From a checkpoint of a small multi-label audio tagger: 15.4 epochs.
Rows from block 3 of a small multi-label audio tagger, named by matrix and row number. Each number is 128 + 24 x the weight over its row's rms, rounded and kept within 0 to 255. All counts start at 0. Numbers have three digits each.
After each channel's rows are labels from the 100 clips, of 14976, where the channel reaches its highest value: "strongest on" is what is common among them; "loudest" is the band of the loudest frequency at the time of the peak. Only what is clearly more common there than usual is listed. The data: synthesised imitations of 52 everyday sounds, one a clip. In brackets: how many of the 100.
# conv: width-5 conv, stride 2 (model.blocks.3.conv.weight, 368x288x5, each kernel summed), inputs 0-95

conv.207:100087154159143091177075129105084156133122114123111140140109124137128131104104125159122146121179124123147132121139102099116111165152092170139112145137116164167108130137117119118137154123106134100127105143137135090144107114146134086099106120123112164107165146156018133154145105113143125141
strongest on: household (65); creak (31); coin spinning (25)
loudest: 2000 to 4000 Hz (34)

conv.279:140165133133135112087163144128106136097196159120104135124129115143120168163174117120128085138128144155150094119117121171132112132149125115155120159133095108140091236143086114117166133149126127161111146107127149157135144130121134140119087114093132139104131115091173107120112129102095178127
strongest on: signals (94); phone ringing (80)
loudest: 500 to 1000 Hz (80)

conv.86:139138104113108105126095171116105145188104168156130132107152113106089090151157139151114091125094155180125112154139149130157156107158149126150114133149131161112084182119103114210145110133103131135141150160148129114135145105113102137131103126151155118157145123127145126118176140124094124124
strongest on: machines and effects (65); hammering (48)
loudest: 1000 to 2000 Hz (30); 2000 to 4000 Hz (27)

conv.246:125153097110142135125102091113098143105122166148134109136124108101107143141152142157100127128164146127146107152207136099143163148150162124157109124145145106119126115122126117171135104104147139098090118120136152143131114125108153103153124134144170065103118128161104140129143090160130115113
strongest on: thin (high-pass) (78); household (41)
loudest: 2000 to 4000 Hz (31)

conv.51:121115124157140121120150125138176127069139133133120106131114159086123148145115101140112165129119153141117108115143107131107091148121152127118114115173122144161136154083137178127117090131125138132136118088166124157147127130134127150147155169105104105111147124154095131105098128123158119106
strongest on: church bell (40); mooing (30)
loudest: 250 to 500 Hz (45)

conv.33:123114115103135144124122106143145122159179111112126113148134146149117080157116153179106107138146131118153152095133124130154120142139124130170107147114111126131100104139114113141149136168149132096135121109152157098142159127108128090104092141142136140112175126186135138132139108163147130145
strongest on: spray hiss (34)
loudest: 4000 to 8000 Hz (78)

conv.103:180116109157177157131151125117134118119120121161104144113100153104113116126134130131148135132112125133135096122133129199158123170091088137093135162131119126127210141102124129085119116121124120159155121152110121121123133126158142053143141166110102143140143149144084163102160139095097113130
strongest on: muffled (low-pass) (86); white noise (61)
loudest: 1000 to 2000 Hz (41)

conv.189:133127158117153138097117169058108139143107183099116160105162141140159126156124124174099116107149138139115118136105110133151160124146103110108133140165149138126123080140114141153090151100121142125106116141159108126137154113117130124096119132136096134128109119109106148102203098140094157148
strongest on: thin (high-pass) (35)
loudest: 2000 to 4000 Hz (50)

conv.341:090170170125128125142113127113140059104128134135151102169110133120148145118175123090120132111159099091138189081104145133090110076121109114105142158143107112142153097167160129082138152114124125137172145089148100132126119118148121076133107121132148090142125132106121113134157110118121158126
strongest on: machines and effects (84); vacuum cleaner (81)
loudest: 250 to 500 Hz (50)

conv.314:144121105136121190156133096163151139095105098113087092143130112122089145124129121113146136168102185174118108131147074118115107145144116151138157129152131121120106111141120114129088163147129123128132160130104088140134134138149136125062154128161131176120096097113069092154120108161154133146
strongest on: machines and effects (70); engine (66)
loudest: 500 to 1000 Hz (51); 250 to 500 Hz (29)

conv.362:125130112125140108161133133118129110173087084121145121111114137114091120134153131147119106115143142136083164117156131128123142120142140153143163078133126133130126158120168140110167113160091124089138106111126118094155114110154133106074091109129123143123110094138126114150165133128095160111
strongest on: household (95); creak (64); doorbell (31)
loudest: 2000 to 4000 Hz (52)

conv.229:155111173175103179093122077149141136140139168112142121152113116118173131106108125113106128138141095131086162126090146185083081100118126109110117124141103118148165147120170156150101155146117102117140136120155120217096134124124143122148093105113130137101142108114213111150142136113127115146
strongest on: people (54); snoring (44)
loudest: 1000 to 2000 Hz (50)

conv.231:140127122146112106066157100136128101119146134129125140129144113170125130128171116113164115145110118105121087139148139119120144106113102116148113155149130172115181168112119130140133134153112142130070094145135113124177130128143111101132086126165224069140124152114139166111142154069144126164
strongest on: machines and effects (65); whoosh (46)
loudest: 500 to 1000 Hz (50)

conv.306:140166149171122144079138076140119117154156202089135128133130103162151141117139173099114116131141146129151168116139151131124119136149197128131118120083115107097153177149118130160145165134129133148098118090127158173132130121133134139106141133092111116127106136142125153124157084187091114161
strongest on: crickets (26)
loudest: 4000 to 8000 Hz (52)

conv.302:135131104113194116131139122140089118117127139123113145167101116128096139123110127113176123140114135097149122158090157114158135134128170136124151124102097136134107069139121082166138166127147116105116139120173140167125139103123132148148151123105098118110139128133120167098136155119190159112
strongest on: household (42); thin (high-pass) (29)
loudest: 4000 to 8000 Hz (70)

conv.304:144155126073123107132148157128117119164149170161157115134124123141084126145141110090152115139120151166148195077135126151125117147107165156100114105147094086112093128167138117108145114150102143086099117145105162163131129108141120127102115149175104151144146081124095124114130076146164114129
strongest on: people (44); speech (28)
loudest: 250 to 500 Hz (35)

conv.272:085122160119109078167110119078128174141120114151134085134141108108089139115132128106129175111168084117143137109167134131140104117173157120115138134103114060139179122127120169133147144124119127132119122067139160113102124129122130171149110112075162136133173124128115090122128094143117092149
strongest on: signals (36); thin (high-pass) (34)
loudest: 1000 to 2000 Hz (36)

conv.175:132100157117122119160109123135161087172104103099119159084135133094152154132117164131146149128127147082111169164095119134121103133090160118125106126138105148133085118159115122131161159106133093118159128156123135112111124131136132150141091131145119138110169160118143111127166120156146113171
strongest on: crying baby (75); people (75)
loudest: 500 to 1000 Hz (71)

conv.85:112165157094134145110125139129115141108145132085093165126114064135114158138079143107139122131103134112136163131152128168087111130097096128154150129167125141144179101157111153155121119141117138096109155170138125164114126126142129102108132124078129105145117156104140103135146101137115164121
strongest on: crying baby (30); car horn (26)
loudest: 1000 to 2000 Hz (42); 500 to 1000 Hz (34)

conv.363:114087105104124132134123177152140122092141134115100107123126146093128137124118135168143119135096125134083109128166142114121110117120113118159141111103156158138147095139124121177137151119176122128123147118139141137122139152128123110111198135133089085092125193110084136101126093145161117122
strongest on: crying baby (90); people (90)
loudest: 500 to 1000 Hz (66); 1000 to 2000 Hz (32)

conv.264:077146137129111110123159095129118149110129115153157141104145133129139172159145100089133144120143148099140085195154113115110154102082130170152138150139151140144100141134107106116136125125117148120155133120114114167147115136150138139140133112158102101141124117111194145135131139117107137105
strongest on: thin (high-pass) (43); rumble (33)
loudest: 500 to 1000 Hz (44)

conv.230:143116115138107138083157134120139143110164153142128126173135098058148133127120107115148094096121123155153086096125105145122163145133132142125128079162119112130138151104171119095116164162144152134100163129108138142093157155132137136112092121147058124111162121134092184166111064130155107114
strongest on: phone ringing (36); signals (36)
loudest: 1000 to 2000 Hz (36)

conv.63:118142074130105156113159103167145119189158085190114176144110103147162132119152129090140122135087141156179156132129108073119134141138117090129099143111120113124082141139077146083114116152147134143090130107143139047110110140103110153132092129144153125148109117096113119078160123118122124117
strongest on: waves (56); nature (56); clipping (33); text has "clipped" (33)
loudest: 2000 to 4000 Hz (66)

conv.165:091149171125110157122132120154112146114131147039183120119147097120111135149130082141081144160122123121100129150081131124095138155182123124068148118101069140106138124140121146048109103129145130158134130150086108162175129111123112153104109079111130145126142182121154135134118169124128097140
strongest on: household (39); bird chirping (32)
loudest: 2000 to 4000 Hz (59)

conv.332:114135113153125155154162138111164098120136204088159153138139124136131138141095083106109143141142130127157069120101125147150107125139149135090129152100107125129142148123122111154117104113161131129142137143132101175148140126133116176104100172160147109096148147146117139108126190098160102154
strongest on: music (28); drum roll (27)
loudest: 2000 to 4000 Hz (33)

conv.172:113131147124125155176107183125145140129161142149114114120154090182124124103142149129152136110117116117139132091158113125117064147128174127127123083132140129137119053146138136127100134131120128136144099091144180164089130124119143103119122155161129121161161144216105140144116117173160154124
strongest on: church bell (77); signals (77)
loudest: 250 to 500 Hz (29)

conv.288:143095139150098099130146139108140126180128099086126111100125132154142182114145107088113175117139104154096111113176146118161124123119159123126119145143122162156129103121145103134124152123148132119130110145100122144125101138127127140113103118110131120111134119081180139131091121114137126113
strongest on: mains hum (30); doorbell (29)
loudest: 2000 to 4000 Hz (29)

conv.2:043120143148157129136126147129087148128146112125125132127165114166123155112098077110096118112155089114165088175124138117114116127082107126132123153122121088113138122124153118156122110094134128130123099155142148152128142129090148154155144111150123090142101130094200152115105093120111117122
strongest on: rumble (71); thin (high-pass) (60)
loudest: 500 to 1000 Hz (42); 1000 to 2000 Hz (29)

conv.141:130101186110130119178164109148114079121132123116106166120108147169165161143135143146109152130146079117141183109153157147162093142146178114134155099084107106130134186087112150127136144126146156114124099123166170148170132133125110121110158149156120150095143170139103187128150147139146113104
strongest on: animals (59); mooing (41); car passing (25)
loudest: 250 to 500 Hz (35)

conv.245:098143111138151131115138151148141125090140132165138102149131110121109128090119096126117156124142161166133192132090116099128143119142150141116132149128132154101126139113103126112132163145095138105155123106106123138133145150129109100129154107133084142127109139150126119089125164107116099115
strongest on: mains hum (99); thin (high-pass) (35)
loudest: 250 to 500 Hz (50)

conv.326:143138129156158117153143133130080138177114188141129108131117132151114150118159116161106080134143130129144109115124120130142131139087135139091139125127130121159191173122115113139103142128103137137142138116144125160055113167122133107119153132136059102122131133133102099128096156125123148077
strongest on: nature (48); fire crackling (34)
loudest: 4000 to 8000 Hz (57)

conv.356:087109113145142133129122102115112086121176151093143111102131110138138180140132107131118180136113141096136182133129164152162123101150128129123117122118094078107127188119139122096130122151137116112137111153101122153160140155132131142117086114088118132105119113135193154140175119134149112091
strongest on: phone ringing (69); signals (69)
loudest: 500 to 1000 Hz (74)

conv.149:145128169148139190171127142117134131135110101112147132130115164133128097146141137138114106132136136138086071103167092125081119137116084136119122121116147148113144138099120113102125112120113112122151115117132104098158105119120119061130147125121118158089142132124100119109143117123111161144
strongest on: muffled (low-pass) (63); creak (29)
loudest: 1000 to 2000 Hz (30)

conv.100:102123145114112105151112142143093150198096123194150133175108161103141111124108111142126119155173131140160120117154150105169136138153102128140107133120140154101126117137117103100169123108139114142124188121132128114151137141123164136130150135134121098111134144160087120135116123153151197108
strongest on: white noise (75)
loudest: 4000 to 8000 Hz (91)

conv.93:113110103138142104100163110137155092145093195128139114144121144107132156136122114122110119127164140142144157119131119134103164133125148137151077108150129098133119068119126088152143140197117110158112146103172153144154140095130119164128142114144151104116127066135144123133140129177129118112
strongest on: ball bouncing (31); drum roll (27)
loudest: 250 to 500 Hz (43)

conv.259:121126143084105067117166133151154137148098104144127179131089156120145093136129107138113116115111115142118198110137120133126086167168122148125121073135082118146107105139144129145121130113141131140099149130105157097124134164111106116142130110133133121149132156115181129140181092163131120097
strongest on: siren (52); crying baby (30)
loudest: 500 to 1000 Hz (74)

conv.19:131105126179115157131165115112148152094156159117123124096145149121109141099121135146144126176147139147102107136109131137094151124095106112131152105121162113143175131153145126082101115148142103149118145088116128164155129115115134072122160156110122210129159082101115123134091144170108143177
strongest on: muffled (low-pass) (76); people (39)
loudest: 500 to 1000 Hz (39)

conv.227:168111107146128135137102123079113124137153127137140121115141101103137152107116095142157184159126121091164120104075112155093152100113121143142133134146141105122106123108115159143083104125132089145149131127120141101104118148130135142128153085111113091106097121073128056157152152127125106083
strongest on: household (41); clock ticking (39)
loudest: 1000 to 2000 Hz (30); 2000 to 4000 Hz (25)

conv.140:105162183160083119135152146130154117112156154133135149136169112120153144149135162138141104157110135138130191127124142097079127143157116137112158090127105160102164076128078158193086115144149171121130145161122136165153137120115142131131144175186166141135119113150171114139131105107134156159
strongest on: people (87); speech (54); chatter (27)
loudest: 500 to 1000 Hz (63)

conv.69:135146103128149131122119138134152130136148143135151115106120104138114138179100109118121167145141160137074148159160088123117092128089170122163185150101085120096144139167076117161145156117116114111146112167098171174137118153100135148124079095111093179191144136125169108113121145113107168115
strongest on: howling (59); animals (59)
loudest: 500 to 1000 Hz (62)

conv.248:135154185078149125083146123169123130135114120149155127116127135104136132141195136128123144089112128121098173099156136155111155115102202122117140163118115153162112094116115144171176111166114139110126092124119148143149158118133152162146136108152118131135136120105149131096154112161145130143
strongest on: howling (89); animals (89)
loudest: 500 to 1000 Hz (88)

conv.275:150156118120105193107109123111142157131131124155105142117105127127113133113133143105105103119093136151128120128139173126128159124158147156131115178132130153136182102141145095126129153124142098136113145134115122117056133128088136118108113146128141095128145098163094125099127095146099169161
strongest on: mooing (44); church bell (28)
loudest: 500 to 1000 Hz (45); 250 to 500 Hz (35)

conv.204:162130137106139143155129155092100093179131160099104126116156102151117151106140128142140111141102128133096125108101141142095121166157160114115120147157145107121083165123127123131086104111128160158137102143134139140135093123152107147100128152166138066135133112119167138181134127171132153107
strongest on: nature (54); wind (37); pink noise (29)
loudest: 500 to 1000 Hz (73)

conv.273:177149138112151122130151118083114097139134128204122112090103153120125095150121126159142160086215129164131092099130127109123149127128141132154144118133156118092080149099138104165141122119142124101123162155176116105128117117120128120142105104155146126120133116085183149167126117107125141110
strongest on: reverberation (75); text has "reverberant" (75); machines and effects (61); sawing (59)
loudest: 2000 to 4000 Hz (54); 1000 to 2000 Hz (32)

conv.77:088153128116134116156147130151149102090129135140160114115121089105150143151099123132178128136116161089147131152084146080118118164149143095113107133094143130145076157127122111174082113117108147153129144122139103132121153085109114106131189127133116080080078161144099149092114121100151114069
strongest on: meowing (74); animals (74); crying baby (26)
loudest: 1000 to 2000 Hz (94)

conv.334:156121118117123156146149119175111126152152144138176110162086151170138090146112106136125129108129110167107115163130126127113163122112144114120134108120118126163176151126163118150135124112128128116158130115102154087143099100144136089122193137128138123108127130150112140104143120078138123149
strongest on: animals (69); rumble (37)
loudest: 500 to 1000 Hz (44)

conv.194:117118139112084071109137130146111143096120116095124119102151154115134148126129152152134128118144128118121112097100117161084131122142131107147123128127124162111102178085102133130119130136101084159104171123131139143098136123162132201099065099129185141160094120082110087171136085145142122092
strongest on: quiet level (65); electric buzz (32)
loudest: 500 to 1000 Hz (46)

conv.327:122146149081090146154117173136147089138124149115124141099151113105151156090129098142153116160125111166158110104124123128128135128067138115102143123132135153158102145127122124162110127108151140137170165101114138193131119148125119066134156151151131119088130127091192165168165143115139148144
strongest on: people (96); footsteps (85)
loudest: 250 to 500 Hz (30)

conv.225:123148143097137105214122166129139116136156151105099116086122124106166134129128126165104129100143124140109088132126135124133099100158161149122131126142141128128104148139189123156180134129105132127112140122080121119141118123134133109048083157104096109146137101123074138109151104151134083118
strongest on: reverberation (90); text has "room" (90); text has "reverberant" (90); fire crackling (25)
loudest: 2000 to 4000 Hz (34)

conv.305:145142080149104116155131113154093105081119126103101123171116095138141120133170158135157104124167121133098145122083156159078082149112127159126109085151124110145118062135089133096115137120100139154113130167124138142125150150159151135145138118088124119099136110122159098118122172145096126121
strongest on: white noise (52); pink noise (37)
loudest: 4000 to 8000 Hz (49)

conv.278:145160169147134134154118131110097150129115204140072159108130144120107138111139123147129095119143112180117124126131098131165098147151107173107120179170171112129164180152120096131133132131142103123149099146156164167104193157143125107117115136103121120119116132117149129105108127153124153140
strongest on: nature (58); rain (42); applause (26)
loudest: 2000 to 4000 Hz (37)

conv.171:117132119130144112215093143124111151151132125109147148109140170166138102139153132141142127123130081140110115154106086096102116164141176133132117120149127140117099162101139121146118130127145094147113109147170152103117150117131124167115139148131138093120126124159126148136146095145129117121
strongest on: signals (64); whistle (28); church bell (28)
loudest: 2000 to 4000 Hz (29)

conv.151:083085063171090184162137122156135091143147133095125114130154099134112143167105084128120142143094152170155152158117193119135138118125111140157137140107109128148103147173155117152136108113108150133171109099132148101141143182111111160117105107143124163124163100141130128135181129124095111106
strongest on: people (42); snoring (28)
loudest: 1000 to 2000 Hz (69)

conv.183:110097066149142172078108107136155116124134173143113123124112144088104107142128164096129129103117101085151196131151076116150136125139122113140140170121091161102125121089226132133107127136199137151156116132144124157146163133115151128120111151158102122118143097113110116134154109127123115124
strongest on: music (100); drum roll (99)
loudest: 250 to 500 Hz (27)

conv.95:142100086091170110134141139170126101138143162144095154132155108096134121139145101133148172129160150110165125140141146142159113109160118124093114081103141134096168155125101126171152143126144131143150140095142076156142169122135141153101183135118115138115142110134131161092155085099124095126
strongest on: zipper (28)
loudest: 4000 to 8000 Hz (63)

conv.120:153124111161155149114119144074143090098117101119142144132088125114120129111120130074106158147124164125103129131124144122111151160121143125147084121158144135132081054173140141179143130102076151125086128135147126128129110142139132174120140122110135165142154143137119138128117119148149105117
strongest on: engine (48); people (45); snoring (43)
loudest: 500 to 1000 Hz (49)

conv.295:158126132110115123138124134100150128126130154116123093129134150135096115115143108121121102136139145120144123105126100084114122165123113115112117120089157154142091164173154156170146129096098164144130119095128137124134157102108142179174129116162095134127116118130177132097121132123128143147
strongest on: reverberation (72); text has "room" (72); text has "reverberant" (72)
loudest: 2000 to 4000 Hz (46)

conv.294:108126194148128094104094159114098128102119155095137132119107145102117125104142126094168101110163103162119124129116107113117129103187110092142137149119125152123182174099100145122103145161135149143144113123128134138140154147104133177161108099135123094166151134130162097106125169072094114128
strongest on: wind (46); ball bouncing (27)
loudest: 250 to 500 Hz (59)

conv.282:077149098086123124158118127121130152080116148152115117116101123116126138179138146124127139110116124139133079127132103099140112095084159122107150117134133109111173158090152097122116119155144103120082139163126144139139141117129100178086148143147153128106133121111157090128110128130124117110
strongest on: thin (high-pass) (99); pink noise (52); rumble (29)
loudest: 500 to 1000 Hz (46)

conv.134:140110142131169129120110141109086130163148192136152125106097092142136130138111121116175163151163122129129134109111129159147091132146122098147129090088119110159195141103119124092132110077108120165092123103122138172112115141086143127101132138118132129124109072110139126118121111149066138111
strongest on: white noise (73)
loudest: 4000 to 8000 Hz (66); 2000 to 4000 Hz (31)

conv.160:171140123186112151139149117129088137083132156139110136129152133128105148122162151149099128112132101113176116096134104115126163137173106113169117159123117114141096111105126129144143120118100173139106087094119132145115109096154128149136120167125175132155164133104158120142128125140145142151
strongest on: reverberation (67); text has "reverberant" (67); nature (58); stream (32)
loudest: 500 to 1000 Hz (62); 1000 to 2000 Hz (28)

conv.206:125100149147115157162141146143128139110161152118149152131098125107121131139129162122114119124096153158168088101167116141133142145154144096113126115089152145159136121150095122123133128144127136128130157112154148144118140157078133137107168128116114119164081111099091109157125093107147140082
strongest on: pink noise (40)
loudest: 2000 to 4000 Hz (25)

conv.185:155126153110175121072121132107145103128112146086124122134114160139102094128126145144125112157111097137120119101081110149157115105127126108111123131122144094120155146154115108134180097171152114124108095091144114173147107171178078143160124187114079123098135152115175101129101184104126147112
strongest on: reverberation (74); text has "reverberant" (74); church bell (29)
loudest: 250 to 500 Hz (30)

conv.190:123129127110160125155109131147155091121128159129085117131110112109131130134138129137128097158135129142098140084169125138163110129166141151087127134097115115093142190127136168136117115111127121167120115140141105115144154098127083167146153151156099083132135127087198108111147093087126084152
strongest on: animals (60); bird chirping (58)
loudest: 2000 to 4000 Hz (52)

conv.41:093082149150105128152118116157096108138126096119110144110104070147115126098094134142106168125144148121142140137147136145132093157130119094106154155103113131129112150154125155133121148103140174102129114107100140121112129106153161149114160144112108126094085163159104125139093135113111087125
strongest on: thin (high-pass) (76); machines and effects (47); sawing (27)
loudest: 1000 to 2000 Hz (54)

conv.104:139132142117093124120142127117179159117066148108151085145149147125150130138151103134115155149160113143126198101117144130121105161192092117123120140135151123118132169100125146146096148145129148156124105151082135113145133116109129139093066134119120088153110147113072117144128133121146140133
strongest on: car horn (61); signals (61)
loudest: 1000 to 2000 Hz (59)

conv.244:101128165156099133193178144122121136141122114107152105157118172135116110135125118148119111137170147105130095137146139124115120147158086102139160152126125133107124148106129104083143135151119111151150131084110151105121092128095122123104141114150113185121162109164056143181127121121154148105
strongest on: creak (95); household (95)
loudest: 1000 to 2000 Hz (87)

conv.340:135135137121124111083152143119128146092141114149158129133106109109126119076165129150115124111105087099126130119156140119136203111155078126148118143122130152096159125144110118075118121131138144109091157091116147120122106151114103143192135144117140127184097125169146126147119116149114121145
strongest on: white noise (66); thin (high-pass) (30)
loudest: 4000 to 8000 Hz (59)

conv.150:121128059130172119167120127129142079072113107143143138116089124149088120079142146126118168134121127140076144137065148126101135132161106147114129149125168118132111108101143125148119144113119124107084111155118145139141085139110154129112131145098115174124098134086111142143154114121171129129
strongest on: crying baby (33); howling (27)
loudest: 500 to 1000 Hz (47); 250 to 500 Hz (27)

conv.180:158113140147143139117144101128154141091146129144145119134118134132125128159082080137109138145134139144114104131154135153117094109110134115097120142139134124120163120156183105059128125126114155151159134138131085151150142085093112084117110145118078167102129105128097144133136164140121111128
strongest on: engine (58); machines and effects (58); snoring (27)
loudest: 500 to 1000 Hz (51)

conv.92:142108144143118101095092149102117122120122142131126108116090152127111149159105122155106154137134127189112122175147136130098142085156145111119128145147146155147160141146119148160097165170122160127128136132123118164121103149119122060123144109124152137190134138106106113140168107110074096117
strongest on: coughing (100); people (100)
loudest: 2000 to 4000 Hz (39); 250 to 500 Hz (31)

conv.128:113143131133129138127145131157138117108153123080129152135149112113115112149128090115154136113090141109143163139087104122109167115109097108118155148105113123125137133159131133116116112117138113118115119102133132140123144131136111165145172104123091160131105152132197130095121196121098121146
strongest on: muffled (low-pass) (51); white noise (45); stream (25)
loudest: 500 to 1000 Hz (45); 1000 to 2000 Hz (31)

conv.241:100145157107110125219135102133129119118144151102141138190099135116125143140154130112107123106157128133116112161186129112146146174098173119156132145137154142131156124133083115146151067120123161146141103154149112114118139161108132149133195116108134082126177134098110110165107100124144117103
strongest on: rumble (37); people (37); clipping (27); text has "clipped" (27)
loudest: 500 to 1000 Hz (39); 2000 to 4000 Hz (31)

conv.158:096152095141152130124122072128130099144121093109143116086107136132146171109158080147072108119114166128158140205134107105105148105125121143147091144096121124107144149113148095158119128101098137131154147159139132121119090135152106087093197120115131139133143131082137164111093090135114122159
strongest on: mains hum (74); thin (high-pass) (70)
loudest: 250 to 500 Hz (79)

conv.293:089150137184125156161130102147121168136115137127123098097114136156121149112106142125119078129128142135144096166175114109156116094111087101140142120110143145146154131113133129092093095143144130148116114134115140179126090129125149060133168095104112167100123115139123130160155111123140132102
strongest on: household (64); creak (55); thin (high-pass) (54)
loudest: 1000 to 2000 Hz (45); 2000 to 4000 Hz (41)

conv.330:138120118151105092124138147087121138137119101177127126119116134153118101115116157151186083132147148130114094076076125131114117116130125152118129109141139128103120155130132154111104142129105124111112171167120128103152129135135121082149132110155165112155112126127078097143145135177165150113
strongest on: animals (54); pink noise (38); white noise (30)
loudest: 500 to 1000 Hz (47)

conv.214:167127086121151094151102182114103129181146144138166111126139123128128136115115098179124115103116119132124087129061089127146108148111162145142140140170109165126081113096145129138133181114129118104166140157147186134121144113123130141135107117066153111157107162134138140129130128137115123100
strongest on: reverberation (92); text has "room" (92); text has "reverberant" (92)
loudest: 2000 to 4000 Hz (34)

conv.32:098112123153146105212144150125092115152116083123090117119130156145123119133109159122114166150126064119133102113160147168090153155138161127123137126124137128104150157122126145104119150094167097116083124182112131104133094125084132106141069138125084152129097126126122121087121142133146178152
strongest on: muffled (low-pass) (49)
loudest: 500 to 1000 Hz (46)